From a checkpoint of a small self-supervised image encoder.
Model: 32-pixel images, width 192.
Training: muon at rate 0.0015, 11800 steps, batches of 256.
Data: trained on small charts drawn from random numbers, 203450 training examples, 14.8 epochs.
Rows from block 2 of a small self-supervised image encoder, named by matrix and row number. Rows with one number belong to one neuron. Each number is 128 + 24 x the weight over its row's rms, rounded and kept within 0 to 255. All counts start at 0. Numbers have three digits each. After the name is the row's rms in percent of the matrix's.
After each neuron's rows are labels from the 100 images, of 14848, where the neuron reaches its highest value: "lies over" is the class under the peak; "strongest on" is what is common among them. Only what is clearly more common there than usual is listed. The data: small charts drawn from random numbers.
# fc1: MLP up (model.blocks.2.mlp.fc1.weight, 384x192), inputs 128-191
# fc2: MLP down (model.blocks.2.mlp.fc2.weight, 192x384, transposed), outputs 128-191

fc1.118 110:104128128084108114142128148164098164161150128132081099101149107083085171131154136124133159128114195120117091102128159108185099100147175128128128180128128145148128102152174096181154114128131172
fc2.118 105:148121148115166128128136128140098138141098115125128127089127091137166145133128120153128079121180074099128128163130128119128100128107165112138150121128128127133087123101145128164131119163157132
lies over: data marks
strongest on: heat grid

fc1.113 098:109093155128107101111128219148128128111128161140154128128079130119126128146163109129099100125128161128156128126131128117109139108133126128150081128128187114128092155112128108148146128117075196
fc2.113 100:117079123166201122122128121104128112155170120105172132109118114114161128150111167102130185128128157096123128104128144145128128116114128128169188128166196130128128141196128128105110148137146154
lies over: legend
strongest on: legend

fc1.16 081:128128155128128128128096188112111143097128064153128137109128128115128140132128166128170164128179163149153128137128138118148128128128123114128128151128128128114125114134149177128139175168088128
fc2.16 104:128097057173135145128128128096172116093143138128160106129145139129153128128156128157128088102107128128162146128115124128100147111135104105128124165122087128128141099128150128136107109193171098
lies over: data marks
strongest on: dark theme; heat grid; bubble chart

fc1.38 093:106128131087116180095085142169128150118128128175093128143128112136133128132143092119158128171128128110128092073128165087115128094087072100098119128130097178128162167128128121128154128121106128
fc2.38 106:128129127191128092058105103128098128128128128122128128128161126128078128128128159180129096145128151131125126124144090128172137085128128128106128152152128128128128107144128142131128135119152117
lies over: data marks
strongest on: heat grid; radar chart

fc1.221 091:106139128115184128106069102082151108113128128128128128128137038118128128131128128162164149095128155131063184111096102118104128128145142150137128114128118077168167156134128081128128111162156075
fc2.221 085:128099156128096246145144123127128120104082099128128128157128174149128128112128104118132086140128095145128128123136128112128128120128094128113123163114128175119128128128128128128128175072099172
lies over: data marks
strongest on: pie chart

fc1.312 140:110137095090151159108128115106128107134128130128148144128106128128128128128106084144128177158146159128128117154128143121096140147123128128128170049083128102183184088126128132128096128128110145
fc2.312 126:152101151128128125128093133128113121118128125160128139148075141128128128067115128109181155128128128114093139128171140128079158128129161102164128140136103100119139096166128128145128132149130128
lies over: data marks
strongest on: histogram; one colour

fc1.356 106:150119128147160153124146128105124108128116167128135128128132164089116128082150128144150128128128128160097111115077128128128117130128128157112111128128168099166104086128155101113154128124126101
fc2.356 100:115128139103151148128135118133128131130172136136155128128128119062128120124140115135149157093128133138128128128155128128163128167186154117140180132144090128100128068159122085105128128131131133
lies over: data marks
strongest on: pie chart

fc1.275 097:113128093095136115155188128128130089145128128128128129104110109096120121128191082164128168174104176128128114128107128137128128167145128136128109184143111120082109128080128128128138118120128128
fc2.275 103:128104148128128128097081108149128191094154101162128128166122169151097130050057153108168128085128100141128128128198111135145152128128107149106128091128140155121128128144105128161141197106140147
lies over: data marks
strongest on: horizontal bar chart

fc1.382 101:173125154129128128112134098209073128128111122115128128136095175118128128128128126159170128112105147107092095128190093075128128084128099148163128116167176150143147070121128156085128116128148128
fc2.382 101:104128128128181064129141128076122132138132151128148160099148091157119168128128078174149103131173100128128157160083089120128124178128170149128168128128125128112144155097128128110152111109145139
lies over: data marks
strongest on: lollipop chart

fc1.66 111:156128128157162109082095195167105128128146083128092123119128141128174128155140145171154128102112128158104174128117095128188141153170180144159113144144108124103128112128084079152115120128093162
fc2.66 104:106185144133128122151134125128164128152139160128164158079128096145074054111151128116112121142128132128128096117128128128095112090128077091097122123108156112128128158128175128095116132119140128
lies over: data marks
strongest on: pie chart

fc1.278 089:086128103128128124124148128119128128136064167115100138138160128128103070128158128147128114109089180128141087103108125118101128103143079131159139107144140128145128111149128155150128128139100128
fc2.278 093:128137140121103084157128143163104128131190128138128108139093134128125107128163165100138182117096149090129170142141166114156128100128128142124128166137138147085151128135128098088149142128128128
lies over: data marks
strongest on: ring chart; pie chart

fc1.4 118:128162128111128128103081143158105119160129151083114128164156128128091106146179139094128151129087138158110100128083128128118128120084108118109098128128177166122079098123128128128193089118140111
fc2.4 103:115128133185128124135162136128145128152128128183116103146133120040140128128128129134152090153163128095148066117128146128098108128138177135136128128128068064179166075127090128128104156128117135
lies over: data marks
strongest on: stacked bars; horizontal bar chart

fc1.318 103:126128128078086160147128103091128128141128103174128128165131157128139118128128128125128108121137162128128153133153144067138128103114128128161128158090128128148128128110128099140128168139166111
fc2.318 129:151132108118128103155137128128128155119127132128128092140094128148151112128149150120167152167128095119128154125128143120118128073128144128126097125128128154077144126128139071128129134128128168
lies over: data marks
strongest on: heat grid; flat

fc1.42 089:097123160128128128137069103069094147128128136119128128128149123156127128132163148126128128133105128092115128189110091137128122146093082128128096102087113128128118139095128128114159135165128165
fc2.42 109:153156161153128128131160128086128128115128108107092112123088154134163163145128139079154128107141083130128178129108128099128128128159167089109128141164183126119075128140128113128079168128148128
lies over: data marks
strongest on: horizontal bar chart